{"model": "spectrogram FSQ autoencoder", "dataset": "simulated modem signals in the audio band", "train_examples": 78125, "n_mels": 64, "hop_length": 160, "input": "log_mel", "win_length": 512, "bottleneck": "fsq", "downsampling_factor": 8, "encoder_arch": "caformer", "encoder_norm": "layernorm", "encoder_norm_position": "pre", "encoder_activation": "gelu", "encoder_mlp_ratio": 4, "encoder_head_dim": 48, "encoder_fused_qkv": true, "encoder_qk_norm": true, "encoder_parallel_block": false, "encoder_inner_norm": false, "encoder_drop_path": 0.05, "encoder_patch_size": [4, 4], "encoder_conv_stem": false, "encoder_depths": [5, 5], "encoder_widths": [96, 192], "encoder_kernel_size": 7, "loss": "mse", "latent_channels": 6, "decoder_norm": "batchnorm", "decoder_activation": "leaky_relu", "decoder_widths": [48, 48, 96, 192], "decoder_blocks_per_level": 3, "decoder_block": "basic", "decoder_attention": true, "decoder_upsampling": "transposed_conv", "levels": 7, "init": "kaiming_normal", "residual_init": "none", "optimizer": "adamw", "learning_rate": 0.0024, "beta1": 0.9, "beta2": 0.999, "eps": 1e-08, "max_grad_norm": 1.0, "max_steps": 7500, "batch_size": 128, "epochs": 12.3, "lr_schedule": "cosine", "final_lr_fraction": 0.01, "warmup_steps": 370, "weight_decay": 0.3}
Rows from block 7 of the encoder of a small spectrogram FSQ autoencoder, named by matrix and row number. Rows with one number belong to one neuron. Each number is 128 + 24 x the weight over its row's rms, rounded and kept within 0 to 255. All counts start at 0.
After each neuron's rows are labels from the 100 clips, of 14976, where the neuron reaches its highest value: "responds to" is what is common among them; "band" is the frequency band that holds the peak. Only what is clearly more common there than usual is listed. The data: simulated modem signals in the audio band.
# fc1: MLP up (encoder.blocks.7.mlp.fc1.weight, 768x192), inputs 0-95
# fc2: MLP down (encoder.blocks.7.mlp.fc2.weight, 192x768, transposed), outputs 0-95

fc1.541 [106 106 114  72 156 128  97 149 154 100 108 116 117 155 126 113 121 134 126 103 146 128 145  99 112 108 120 133 121  98 128 118 119 139 142 169 109 103 182  91 130 188 164 122 124 113 137 133  97 124 131 178 137  83 155  97 126 104 153 141 154 154  78 105  92 106 120 128  98 159  98 126 163 141 119 155 141 162 151 131  90  89 123 124 165 133 113 159 118 155 132 176 135 130 119 119]
fc2.541 [106 139 110 130 120 101 106  96  83 111 147 130  91 158  95 150 129  96 138 134 143 146 105 126 160 114 160 138 141 103  72 102 100 132  95 109 112 122 119 160 128 149 156 110 108 105 155 112 148  72 146 125 189 161 150 119 107 148 125 107 107 150 175 137 165 125 104 148 169 160 130 151 154  80 129  84 144 146  98 113 108 155 143 142 144 136 125  72 133 118 146 136 134 147  86 108]
responds to: FM speech
band: 1000 to 2000 Hz; 500 to 1000 Hz

fc1.378 [121 150 157 142  93 132 130 143 127 145  87 127 113 109 145 122 129 162 120 161  97 128 155 136 157 123  95 153  92 151 150 112 120 154 170 119  95 131 141 141 121 117 139 106 114 122 156 119 148 135  98  60 160 133 122 114 162  98 141 152 105 138 120 100 111 126  89 129 124 104 125 142 164 116 161  77 143 133 138 153 108 125 133  98  79 106 106 125 102 157 109 141 157  81 137 131]
fc2.378 [149 106 135 125 152 112 131 116 143  93 138 122 156 141 104 144 118 144 129 107 145 109 148 135 111 130 138 118 123 137  99 159 137  98  82 133 136 147 135 104 106 138  78 110 123 117  95 153  92 132 129 169 103 104 114 106  93 140 152 110 148 122 137 167 112 103 146 112 135 138 116 121 103 140 134 159  91  98 166 147 138 139 130 173 123 128 120 116 156 128 123 115  95 147 114 149]
responds to: frequency hopping
band: 2000 to 4000 Hz

fc1.384 [167 133 132 144  97  99  85 145 129  85 130 111 128 125 106 125 112 133 117 120 186 140 132  92 132 104 113 113 136  95 113 185 123  98 154 121 122 131 130 120 111 105 115 133 124 160 100 123  98  95 151 153 115 158 157 121 134 120 142 128 140 145 128 169 127 151 131 128 121 147 132 164  96 147 119 147 114 171 140 114 114 155 127 164 125 158 138 120 134 125 136  91 135 117 164 141]
fc2.384 [140 107 131 145 140 158 141 134 149 114 121 145 146 185 129 135 127 140 114 138 127  93 170 135 136 116 120 143 104 139 113 134 120 125 128 117 135 164 153 155 127 134 109 120 148  90 118 171  91 136 126 113  94  58 139 142 128  98 117  89 121 106 141 128  97 145 169 143  98 147 137 126 104 151 118 157 186 120 148 103 145 101 149 113  99 137 104 161 170 111  88 147 113 149 163 131]
responds to: fading; carrier: 3.5 to 4.5 kHz
band: 4000 to 8000 Hz

fc1.684 [127 129 116 125 122  87  83 122 127  95 131 141 154 107 132 149 100 147 133 138  81 150 106 120 138 125 167 128 139  96 136 140 153 146  84 152 143 129 129 141 116 104 147 129  72 133 109 112 134  96 104 167 132  97 108 133 144 141 140 154 101 179 146 137 138 148 120 155 125 106 150 124  82 148 132 128 126  82 141  48 147 141  95 153 133 132 181 110 103 165 175 121 126 118 150 133]
fc2.684 [104 111 119 102 140  90  82 124 106 136 140  92 128 146 145 121 143 110 149  97 139 116 120 181  95 170 153 146 131  97 130 127 114 119 190 141 178 114 158 154 127 123 150 167  92 134 123 125 117 129 165 141 110 122 120 135 137 111  83 139 105 121 140 154 152 150 181 115 129 126 154 151 107 120  71 142 140 137 140  96 114 149 137  98  84 169 144 155 136 119  85 154 118 137 138 113]
responds to: fading
band: 4000 to 8000 Hz

fc1.292 [159 132 115 101 139 162 129 142 149 119 180 143 157 113 136 147 118 109 124 155 139 125 129 116 131 159 136 152 128 165 142 126 109 138  95 129  76 113 122 144 163 122 117 164 154 120  84 153 115 178 147 100  99 110 132 132  90 131  94  99 151  88 138  99 157 169 119 158 118 124  73 139 110 159 119 180 118 112 137 138  92  71 155 153 162 167 136 119 134 124 125 153 104 114 113 127]
fc2.292 [110 154 105 115  85 140 132 137  96 121 142 139  69 116 132 132 147  88 136 135 113 148 102 114 128 122 138 116 112 122 158  89 176 145 191 140 142 111 137 127 119  99 163 159 114 128 160 113 136 127 115 126 118 124 121 150 117 120 125 128 139 155  87  78 163 223 115 138  79 133 117 109 128 118 113  83 129 168 150 138 101  84 111 104 144 110 137 170 121 114 101 137 151 131 129 115]
responds to: strong noise
band: 4000 to 8000 Hz

fc1.221 [133 103 142 108 127 107 163  93 120 132 130 150 117 172 145 115 136 125 102 126  63 122  98 147 110 121 176  83 182 105 134  98 128 126 117 141 136 141 127 128  99 138 136 139 173 131 126 145 107 149 179 160 108 126 140 129  85  88 126 100 114 117 146 106 182  97 136 109 120 116 149 157 119 111  84  85 138 185 126 154 122 153 130 137 158 118 128 119  99 127 147 106 109 164 177 136]
fc2.221 [127 106 127 121  92 159 119 149  84 112 143 158 122 110  97 155 127 113 147 113 122 128 124  84 136 117 144 111 133 112 103 135 132 126 121 138 114 124 147 145 133 135 140 100  97 107 177 146 104 135 120 170 172 113 141 133 131 134 126 118 142 155  89 156 166 112 102 133 119 160 111 119 153  91 116 105 124  89 172 136 106 133 141 133 113 150 131 156 123 136 139 142 150 108 135 120]
responds to: strong noise
band: 2000 to 4000 Hz; 500 to 1000 Hz

fc1.213 [149 110  93  86 135  95 115  99 150 115 149 145 128 126 101 122  88 110 108 107 148 130 143 127  98 136 151 104 115 110 123 163 111 161 137 104 128 103 143 122 155 118 113 124 136 130 101 149 100 118 142 220 114 157 123 157 115 108  84  95 125 165 141 103 139 141 144 155 133 155 100  90  98 143 133 115 111 138 107 103 114 123 120 156 149 140 151 146 168 156 160  91 133 154 103 155]
fc2.213 [142 152 127 139 126 152 104 163 148 119 117  85 120 130 127 123 120 142 122 107 149 150 143 114 153 127 124 106 103 102 135 118 185 142 134 131 167 138 114 124 126  82  91 138 157 141 139 128 127 146 112 103 100  80 127 108 131 133  97 143 148 132 114 110 136 178 167 124 120 128 124 148 118 143  85 125 133 138 147  97 131 150  94 136 123 129  85 154 134 119 125 129 113 127 132 105]
responds to: carrier: 4.5 to 5.5 kHz
band: 4000 to 8000 Hz

fc1.210 [ 93 116 145 144 117 145 101 125 116 119 128  96 136 135 122 147 103  97 120  93 116 115 108 103 123 119 144 104 163 161 150 109 110 158  85 135 168 137 115 170 154 119  96 159 126  98 120 114 162 129  83 160 101 128  71  92 133 109 132 147 128 124 132 102 149 114 130 146 133 168 102  94 122 149 124 149 120 145 132 111 147 117  97 159 122 119 139 134 104  77 133 146 140 130 145  93]
fc2.210 [125 155 113 137 133 137 113 159 117 133 139  95 105 128 102 114 117 103 140 136 147 114 131 164 156 128 100 172 102 104 113 113 120 131 126 127 167 110 105 105 120 115 124 176 178 134 161  74 158 119 112  91 112 138 169 113 129 137 140 131 123  79 166 103 105 198 145 129 145 139 148 132  99 171 125 122 129 114 104  84 112 158 145  89 108 120 137 126 145 161 104  89 117 130 111 173]
responds to: burst
band: 4000 to 8000 Hz

fc1.167 [122 129 152 112 104 116 103 169 120 117 138 133 134  80 143 146 112 151 173 164  99 130 167 129 127 123 131 131 127 139 142  94  77 112 176 135 149 174 149 130 107 124 138  80 136 125 123 145 135 129 117 102 118 105 158 132 128  96 135 176 116 146 117 124 132 103 103 191 167 148 133 148 142 130 111 179 103 128 156 120  64 101 159 113 155 101 129 136 147 148 133 137 107 138 164 139]
fc2.167 [147 100 147 115  77 147 146 170 150 162 151 108 126 127 144 102  84  94 174 136 145 109 105 164 131  71 111 107 135 152 117 133 123 162 141 141 171 142 104 117  79 137 135 141 152 128 152 156  87 114  73 115 138 131 116 113 114 106 138 140 125 146 121 129 134 123 130 102 126  82 131 147 135 140  85 155  87 153 131 148  45 137 126 115 170 132 151 139 135  78 125  75 136 124 169 117]
responds to: carrier: 3.5 to 4.5 kHz
band: 4000 to 8000 Hz

fc1.278 [164 111 155  77  63 131  98 102 139 113 154 133 142 131 135 139 124  99 117 130  79 100 154  91 117 144 112 118 162 144 117 108 132 119 139 127 142 114 113 130  88 129 111 118  95 143 146  94 194  83  69 148 129 131 131 122 139 106 100 124 168  92 122 155 100 109 150 142 123 138 104 111 143 143 155  90  88 118 117 111 115 152 110 133 119 165  91 108  71 155 155 101 144 132 111 150]
fc2.278 [110 134 188 105 116 189 117 165 125 133 125  76 129 117 113 134 114 137 146 164 178  82 117 110 122 171 128 121 154 174 116 122 133 125 146 154 143 135 160 123 151 139 108 125 137 105 117 129 164 102  96  93 115 132 128 148 141 115 124 101 154 160 173 134 134 111 136 121 162 108 150 149 131 166 132 132 102 186 161  93 144  94 131 161 152 109 138 128 150 137 137 145 146 125 111  94]
responds to: frequency hopping
band: 2000 to 4000 Hz

fc1.97 [116 149 117 157 123 112  87 135 160  89 114 103 116 150 112 115 118 122 101  98 144 135 132  86 136  90 135 178 105 112 158 139 108 120 105 143 131 151 113 132 103 141 132 124 124  89 167 149 153 123 113 127 160  90 175 106 162 125  99 136 109 120 140 124 149 140 140 173  96 105 111 105  95 107 179 138 150  96 156 176  93 181 132 145 121 183 135 141 152 116 151 136 177 112 115 121]
fc2.97 [157 121  97 144 121 136 118 112 182 102 112 146 135 189 128 141 122 188 148  94 155 103  92 111 147 132 144 111 117  98 111 127  94 127 145 149 148 113 150  98 103 136 137 148 115  86 129 181 150 158 147 166 125  73 133 120 135 133 102 125 157  84 136 139 126 103 171 119 147 138  94 136 131 123  95 146  92 155 103 155 136 124 144 107 117 133 110  58 132  77 117 124 127 172 152 142]
responds to: FM speech
band: 2000 to 4000 Hz

fc1.585 [158 122 109 105 148 115 176 155 109 109 150 100 156 150 119 139 127 128 122 121 131 119 129  72 108 108 141 114 108 102 104 134 126 112 150 125 134 149  85 113 152 115 104 142 115 145 105 174 103  76 142 153 145 170 131 165 116 162 107  97 115 118 125 164 139  88 137  89 115 145 145 106 138 126 148 137 146 116 115 137  70 102 130 147 149 175 123  84 171 119 125 167  99 101 129 127]
fc2.585 [121 141 113 133 106 123 167 165 157 141  91 109  95 138 107 116 103 159 147  97 113 157 134 131 127 107 181 104 156 158 165 110 116 120 132 120 160  98 125 132 120 141 118 161 152 105 123 169 126  76 111 124 166 138 141 146 137 140 116 126 181 114  98 155 117 117 118 157 122 117 146 128 107 124  86 149 147 101 102 115 119 169 118 123 136 164 166 129 106 110 163  94 132 144 126 133]
responds to: carrier: 4.5 to 5.5 kHz
band: 4000 to 8000 Hz

fc1.472 [123  97 127 118 134 109 158 127 116  92 129 163 146 110 130 124 120 101 153 149 153 140 120 173 135 139  98  57 113 107 138 120 103 119 144 104 143 119 123 126 116  79 114 125 112 126  95  97 100 148 119 157 119 148  73 118 124 110 113  84 145 154 104 107 112 148  99 109 147 133 125 135  76 137  96 110 135 125 130  76 140 161 125 162 174 136  92 148 141 121 128  58 153 159 137  98]
fc2.472 [ 90 103 148 102 153 130 104 152 133 152 117  75 122 181 135 126 132 114 125 110 171 132 121 130 155 104  82 181 161 106 122 108 123 117 185  96 124 177 165 148 122 148 104 131 116 128 135 130 121 130 130 100 132  69 137 116  97 127 138  79 140 116 150  95 138 148 185 166 146 169 134 116 116 134  91 164 170 114 162 121 137 114 133  89 132 168 116 161 151 114  92 137  94 146 148 129]
responds to: fading
band: 4000 to 8000 Hz

fc1.420 [121 152 142 130 136 122 137 130  77 106 159 126  96 142 147 128 161 110 125 131 104 108  89 141 132 145 101 174 166 106 137 180 133  90 126  94 142 140 147 130 103 150 136 135 173 134 101 151 146 112 155 149 135 168 124 121 136  88 133 124 141 144 121 149 143 133 161 123 113 164  87 126 132 115 103 112 149 131  96 161 133 169  94 132 123 125 120 103 106 116  80 136 132 117 138 120]
fc2.420 [122  90 148 152  71 123  77 144 104 146 129 128 170 144 125  85 131  97  97 102 140 110 160 122 128 119 121 115 117 121  53 112 101 119 111 150 100 121 133 142 118 110 154  98 126 124 130 131 108  97 103 116 134 114 138 138 127  83 126 132 105 127 114 137 115 110 104 117 131 106 118 151 178 114 140 134 154 128 126 102 141 125 111 140 126 102 119 141 118 132 141 138 111 130  99 105]
responds to: carrier: 4.5 to 5.5 kHz
band: 4000 to 8000 Hz

fc1.505 [ 99 162 109 155  94 152 117 131 116 138 124 113 138 145 159 136 151 149  87 148 111  95 105 102  99 119  99 106 149 116 159 124 186 157 132 146 131 104 149 155 117  97 131 130 156 157 131 136 119 128  83 150 127 120  94 137 176  99 131 161  92  87 143  86  99  97 137  68 103  97 103 130 128 112 134 139 168 145 125 131 128 136 126  94 113  98 139  81  97  91 104 127 124 179  84 133]
fc2.505 [134 137 109 154 124 139 127 146 161 164 124 144  91 114 113 104 115 157 129 115  84  91 140 151 163 106 132 137 102 138 158 163 136 107 107  98 133 112 119 139  98 168  91 115 176 112 159 108 120  89 137 122  99 168 135 105 160 139 129  92 160 164 104 157 112 105 121  85 115 128  98 119 156 132 149 133 114 116 135 143 149 138 124 103 121 133 133 139 110 133 125 128 130  79 142 122]
responds to: carrier: 4.5 to 5.5 kHz; strong noise
band: 4000 to 8000 Hz

fc1.441 [153 123 135 170 111 103 155 111 135 148 158 127 159 110 104 162 112 117 135 103 112 127 103  66 126 140 142 132 154  97 128 152  96 140 130 105  75 129 159 126 141 145 123 102 117  78 140 109 180  96 147 125 127 153 123 131 114 127  96 168 148  84 145 136 109 106  86  71 110 132  94 112 168 109  78 164 130  99  90 129 111 136 168 167  98 118 170 124 130  95 114 138 128 143  67 113]
fc2.441 [120 183 101 136 157 121  87 163 132 107 114 126 136 175 122  91 133 153 136 164 107  82 102 121 103  98 167 163 135  99 153 123 111 122 122  97 103 138 134 118 130 143  84 117 124 131  84 107 124 131  97 119 145 104 101 130 124 100 104 125 143 122 122 181 110 113 163 128 114 120 115 114 117 103 132 129 192 156 148 154 124 105 110 133 150 143 174 164 147 123 127  99 145  95 132 154]
responds to: burst
band: 2000 to 4000 Hz

fc1.76 [137 112 103 138 126 112 133 168 120  97 145 118 170  74 122 149 159  89 116 163 149 185 102  95 109 127 134 126 139 127 157 138 153 149  78 159 176 118  57  80 136 122 131 140 151  83 125 118 131 123 115 124 116 141 144 139 141 122 122 135 110 119 115 141 141 112 114 147 134 126  71 130 104 150  99 147 106  95 130 131 114 132 117 167 136 124 127 114  77 129 162 138 136 167 113 102]
fc2.76 [133  98 154 141 118 123  75 142 112 173  87 114  92 129 166 127 142 118 194 131 127 119 139 138 114 114 121 141 120 107 102  90 104 123 139 100 123 137 132 160 117 121 133 128  95 154 124 169 130 139 152 157 136 143  96 145 150 125 138  83 113  95 146  93 143 120 149 131 144 127 171 126 170 128 102 101 151  98 138 124 155  93 138 106 114 160 110 140 119 116 106 144 109  99 150 131]
responds to: strong noise; carrier: 3.5 to 4.5 kHz
band: 4000 to 8000 Hz

fc1.508 [156 136 140 100 126  93 129 113 100 107 126 149 107 120  85 154 133 137 110  92 156 130 147 143 121 149 118 116 163 129  87 167 132 149 127  83  98 104 134 137 134 121 118 154  95 162  68 143  83 158 126 149 148 119 147 139 112 114 172 141 137 123 104 109 134 117 122 119 122 154 139 123 131 144  85 115 112 113 122 104 122 145 151 134 144 125 136 138 107 143 179 140 127 116 120 162]
fc2.508 [147 131 115 122 153 146 122 127 104 153 110 106  98 141 126 123  92 120  99 131 116 125  83 144 129 128 156 176 146 143 162 113 109  84 186 111 160 123 120 112 156 100  85 156 105  88 148 102 126 146 128 101 142  93 170 122 164 103 139 104 166 127 167 119 139 171 142 131 106 141 141 131 118 154  96 139 102 156 137 130 142 109 114 123 126 116  86 134 133 125 133  95 139 114 147 159]
responds to: fading; carrier: 3.5 to 4.5 kHz
band: 4000 to 8000 Hz

fc1.80 [133 118 111 116 106 123 119 152 155 101 145 113 152  87 132 142  91 124 103 137 145 158  97 101 118 125 106 116 131  93 150 186 149 142  98 131 150 109  99 138 135  99  79 167 151 124 117 135 121 142 120 124 141 149 166 159 105 103 159 128 112 157 114 140 128 159 123 155 158 125 141 149  88 170 104 175 111 145 128 115 137 142 101 168 172 132 139 148 109 115 161 131 156 153 134 116]
fc2.80 [112 113  99 114 121 115 118 111 118  96 151 146 122 101 124 139 105  87 148 129 150 146  92 111  92 158 117 100 144 102 124 141 139 160 110 104 143 125  98 160 116 122  96 171 116 147 103 139 101 139 131 174 128 145 144 128 109 112 150 114 118 164 103 143 152 191 126 135 186 153 140 103 120 151  84 170 151 170 151 109 132 131 118 145 169 145 158 163  98 103 139 130 167 142 130 110]
responds to: carrier: 3.5 to 4.5 kHz; strong noise
band: 4000 to 8000 Hz

fc1.674 [110 133 139 126  74  66 128  85 110 124 199 119 124  94 120 162 112 120 127 115 120 126 119 105 146 140 164  69  95 131 126 185 117  90  90 117 116 141 114 142 114 133  99 173 101 160  84 125 101 160 138 132 132 128 146 125 131 108 152 123 143 160 123 181 122 160 131 160 120 105 103 112 125 147 135 126 130 136 113  77 113 104 109 158 147 135 127 131 145 146 160  95 152 153 112 109]
fc2.674 [145 133 148 107 146 151 111 121 122 100 166 155 150 159 148 128 100 101 122 148 127 139 169 164 136 107 110 129 133 140 127 163 128 124 123 132 160 160 162  86 119 158 140 135 160 127  87 128 105 138 135  95  70  92 130 140 123 122 102 100 115 110 135 157 144 147 198 156 106 169 104 119  94 104 124 163 148 138 145 112 127 131 119 130 122 135 102 145 157 122  92 116 122 137 160 144]
responds to: fading; carrier: 3.5 to 4.5 kHz
band: 4000 to 8000 Hz

fc1.87 [102 113 145 113  92 118 144  93 119 119 198 133 127 111 112 130 133 113 108 130 139 133  80 101 130 151 127 125 161 125  90 140 163 128 109  52 165  97 117 152 114 159 110 137 111 132  97 151 112 141 134 110  98 165 155 131  85  86 150 122  85 139  83 131 131 113 119 138 124 152 136 116 136 124 130 124 121 142 148  90 139 164 148 122 165 140 174 116 127 107 190  83 126 162  95 115]
fc2.87 [110 128 127  96 122 119 127 164  89 116 137 130 103 124 132 124 138  90 147 122 150 145 123 121 123 129 115  96 177 120 154  92  87 125 126 129 112 145 126 173 152 124 129 133 127 159 143  92 108 129 122 132 117 119 102 136 112 105 179 125 111 107 128  99 144 148 124 149 158 138 118 114 146  85 135 137 134 143 107  95 118  84  76 104 126 126 118 175  89 134 102 134 148 120 144 118]
responds to: carrier: 3.5 to 4.5 kHz; 800 baud; frequency hopping
band: 4000 to 8000 Hz

fc1.238 [127 165  87 145 132 139 140 127 131 150 142 102 132 110 139 184 183 105  80 122 136 157 119  94 136 131 140 110 134 142 115 148 129 141 147 160 174 153  83 122 123 116 127 101 155 141 152 134 128 134 148 135 118 125 137  78 159 112  70 104 175 159 133 119 148 163 153 124 145 119 134 203 173 148 162 146 144 136 146 131 123 137 144 107 106 147 125 108 134 148 128 141  82 151 152 130]
fc2.238 [163 150 159 131 106 101 128 104 157 112 129 126 124  90 138 155 153 124 153 109 161 118 119 142 140 111 120 128 132 105 166 133 131 164 130 131  27 136 126 151 107 124 152 152 122 105 160 153 131 129  86 107 177 153 160 163 134 144 123 111 119  96 100 125  88 131 118 121 160 124 137 167 107  99 129 127 128 152 138 146 104 132 122 118 134 131  93 103 117 129 141 148 102 147 127 161]
responds to: strong noise; carrier: 3.5 to 4.5 kHz; frequency hopping
band: 4000 to 8000 Hz

fc1.510 [126 116 104 141  78 124 157 142 128 115 115 152 119  86 125  95 141 113 125 168 138 143  97  91 144 123 116 105 100 105 169 159 149 124 113 133 136  63 119 132 163 104  95 175 146 139 123 129 128 138 123 131 126 130 140 151 149 132 171 115 120 141 101 104 154 148  80 163 174 131 106 183  81 133 132 140 105 130 112 151 103 128 106 148 146 137 111 134  99 124 159 129 183 174  93 106]
fc2.510 [106 109 133 134 110 148 124 107 122 180 120 140  74 146 124  86 128 131 175 149 119 131 168 147 144 101 116 175 122 120 148 121 158 123 160 152 115 117 108 133 141 102 148 114 141 120 177  89  97 143 204  86 129 147 112 127 167 125 112 118 113 110  94 107 128  86 122 125 107 110 148 128 161  86 148 114 142 109 133 131 136  93 163  87  94 145  99 133 121 128 111 123 142 112 139 124]
responds to: strong noise; carrier: 3.5 to 4.5 kHz
band: 4000 to 8000 Hz

fc1.194 [145 138 122  70 111  92 156 126 144  54 124 127 113 137 115  83 121  96 125 110 121  95  85 148 188 136 137  65 130 107 134 129 131 155 128 131 109 149 111 109 122 112 153 117 125 175 139  64 137 115 116 146 115 110 107 125 142 126 124 173 157 140 147 125 144 153 151 150 122 141 144 149 142 141 176 141 112 117 147 108  98 152 120 185 143 133 137 146 159 140 164 116 115 113 125 119]
fc2.194 [137 106 160  98 113 122  76 126 106 148 103 155 110 110 180 109  92 109 139 124 173 167  86 134 116 120 140 149  97 111 134  88 101 122 146 146 108 146 141 126 141 132 112 107 133 140 156 104 120  85 150 112 163  98 167  98 157 127 136 103 119 107 128  96 159 135 139 137 158 134 100 159 142 133 129 116 147 113 125 135  93 152 126 104 105 169 128 152 110 100  98 160 162 113 110 109]
responds to: burst
band: 4000 to 8000 Hz

fc1.107 [140 102 117  77 103  96 126 146 100 112 179 141 152  99  82 120  98 178 112 108 128 127 127 112 150 145 111 102 120 148 138 124 158 145 151 141 124 131 124 143 125 126 139 123 155 151 147 130 124 149 100 111  97 147 100 112 116 139 186 118 115 120 113  99 124 108 144 101 152 158 114 115 126 134 124 105 141 129 128 111 153 117 117 120 161 120 162 154 137 141 141 122 147  94 125 132]
fc2.107 [112 170 131 136 132 107  83 164 150 161 112 142 114 163 127 130  94 131 150 125 134 130 142 117 140 140 148 141 139  90 171 150  95 159 155 101  84 163 126 125  90 105  94 147 149 146 122 134 115  89 110  96 138 116 108 136 139 127 134 126 141 113 133 118 168 171 170 134 127 120 146 143 107 123 108 139 102 133  93  87 111 109  65 149 146 127  97 104 169  93 103 147 182 173 141 134]
responds to: carrier: 3.5 to 4.5 kHz; strong noise
band: 4000 to 8000 Hz

fc1.698 [101 127 112 158 136  99 132 117 166  88 122 124  92 156  97  98  90  98 149 132 162 113 116 111 103 107 146 163 122 136 126  62 173 106 100 122 110  93 136 140  91 192 126  91  89 120 141 117 118 183 105 165 126 126 125 118 121 126 118 101 126 116 197 109 124 161 121 142 158 108 150 135 135 108 163 146 148 147 123 156 133 116 141 133 113 146 119 107 126 127 133 144 122 146  91 142]
fc2.698 [162 139 140 135 131 110 147 147 138 134 104 105 165 145 127 136 145 130 132 151  82 156 133 129 137 130 167 117 104 142 124 144 132 122 157 114 130 148 139 125 114 160 131 128 142 107 117 102 146  90  64  94 117 116  77 104 147 142 124 121 119  69  98  82 144 113 126 190 137 100 130 113  95 160 124 135 173  75 148 115 135 131 111  90 141 148 131 115 119 113  93 137 109 101 166 117]
responds to: burst
band: 4000 to 8000 Hz

fc1.444 [148 122 107  96 142 129 109  93 100 117 141 127  75 132 132 139 105 109 114 122 133  99 153 104 171 149 149 162 115 137 105 109 132 173 171 132 153 152 112 141 158 108  97 133  97 138 102 114 117 131 151 185 104  59 158  98 121 135 101 159 114 109  97 151 139 131 161 104 138 151  93 118 101 122 140 135 123  92 149 128 149 150 132 143 130 148 165 126 133 135 120 135 147 142 119 136]
fc2.444 [ 83 136 133 125 154 127 124 165 104 138 123  98 126 151 138  96 140 125 128 110 141 145 158 120 104 115 108 131 131  96 108 137 129 135 156 125 131 152 128  98 112 109 105 144 175 121 117 128 150 111 117 164 105  95 133 121 136 104 196  87 136 128  84 104 138 186 174 144 176 135  89 167 105 120 120 116 112 156 142 102  85  75 134 133 122 146 161 158 104 144 134 146 121 141 118  92]
responds to: carrier: 4.5 to 5.5 kHz; 800 baud
band: 4000 to 8000 Hz

fc1.708 [117 121 113 124 118 135 119 147 124 111 148 114 142  92 125 148 138 118 111 146 124 151  87 102 123 125 115 108 127  93 154 180 141 155 107 138 152  86  83 158 171 134  60 167 144 127 113 132 137 129 123 164 138 149 140 129 113 122 168 116 108 156 120 147 145 142  88 150 148 102 125 158 100 168 153 163 100 131 117 119 131 149 105 163 172 125 133 156 132 135 149 107 155 145 144 132]
fc2.708 [119 136 140 132  94 133 154 150 122  89 149 199 112 114 132 127 140 101 133 134 135 119 154  96 139 111 163  73 111 138 130  92 139 149 142 114 139 107 134 157 120  91 100 108 127 103 164 127 114 131 137 165 124 128 121 109 139 126 159 142 151 182 104 113 140 147 143 104 210 143 102 158 126 141 128 104  89 155 152 144  97 119  69 156 133 133 182 113 146  96 140  83 140 150  98 143]
responds to: carrier: 3.5 to 4.5 kHz
band: 4000 to 8000 Hz

fc1.449 [ 77 130 108 130 108 152 152 166 100  77 133  97 129 191  89 157 169  82 112 108 127 122 157 135 138 140  95 128 119 126 103  84  98 119 143  73 152 115 122 111 114 103  94 139 117 118 161 174 112 119 121 175 104 116 134 144  95 110 139 112 113 135 114 125 162 151 124 170 141 142 151 140 113 110 147 103 113  83 154 116 135  86 166 147 115  85 151 132 144 155 138  68 132 136 110 102]
fc2.449 [ 66 125 105 163 126 136  83 139 122 169 141 131  89 155 108 128  96 136 131 123 122 192 141 113 161 147 118 137 126 155 112 152 112 162 152 149 135  96 117 126 170 147 128 197 125 145 144 153 111 136 136 113  98  95 121 128 148  98 122 120 108  87 147  99 111 145  96 120 117 143 130 126 155  88 114 167 122 117 133 111 113 103 132 101 118 141 138 177 145 128 114 133 117 135 136 112]
responds to: carrier: 4.5 to 5.5 kHz; 400 baud
band: 4000 to 8000 Hz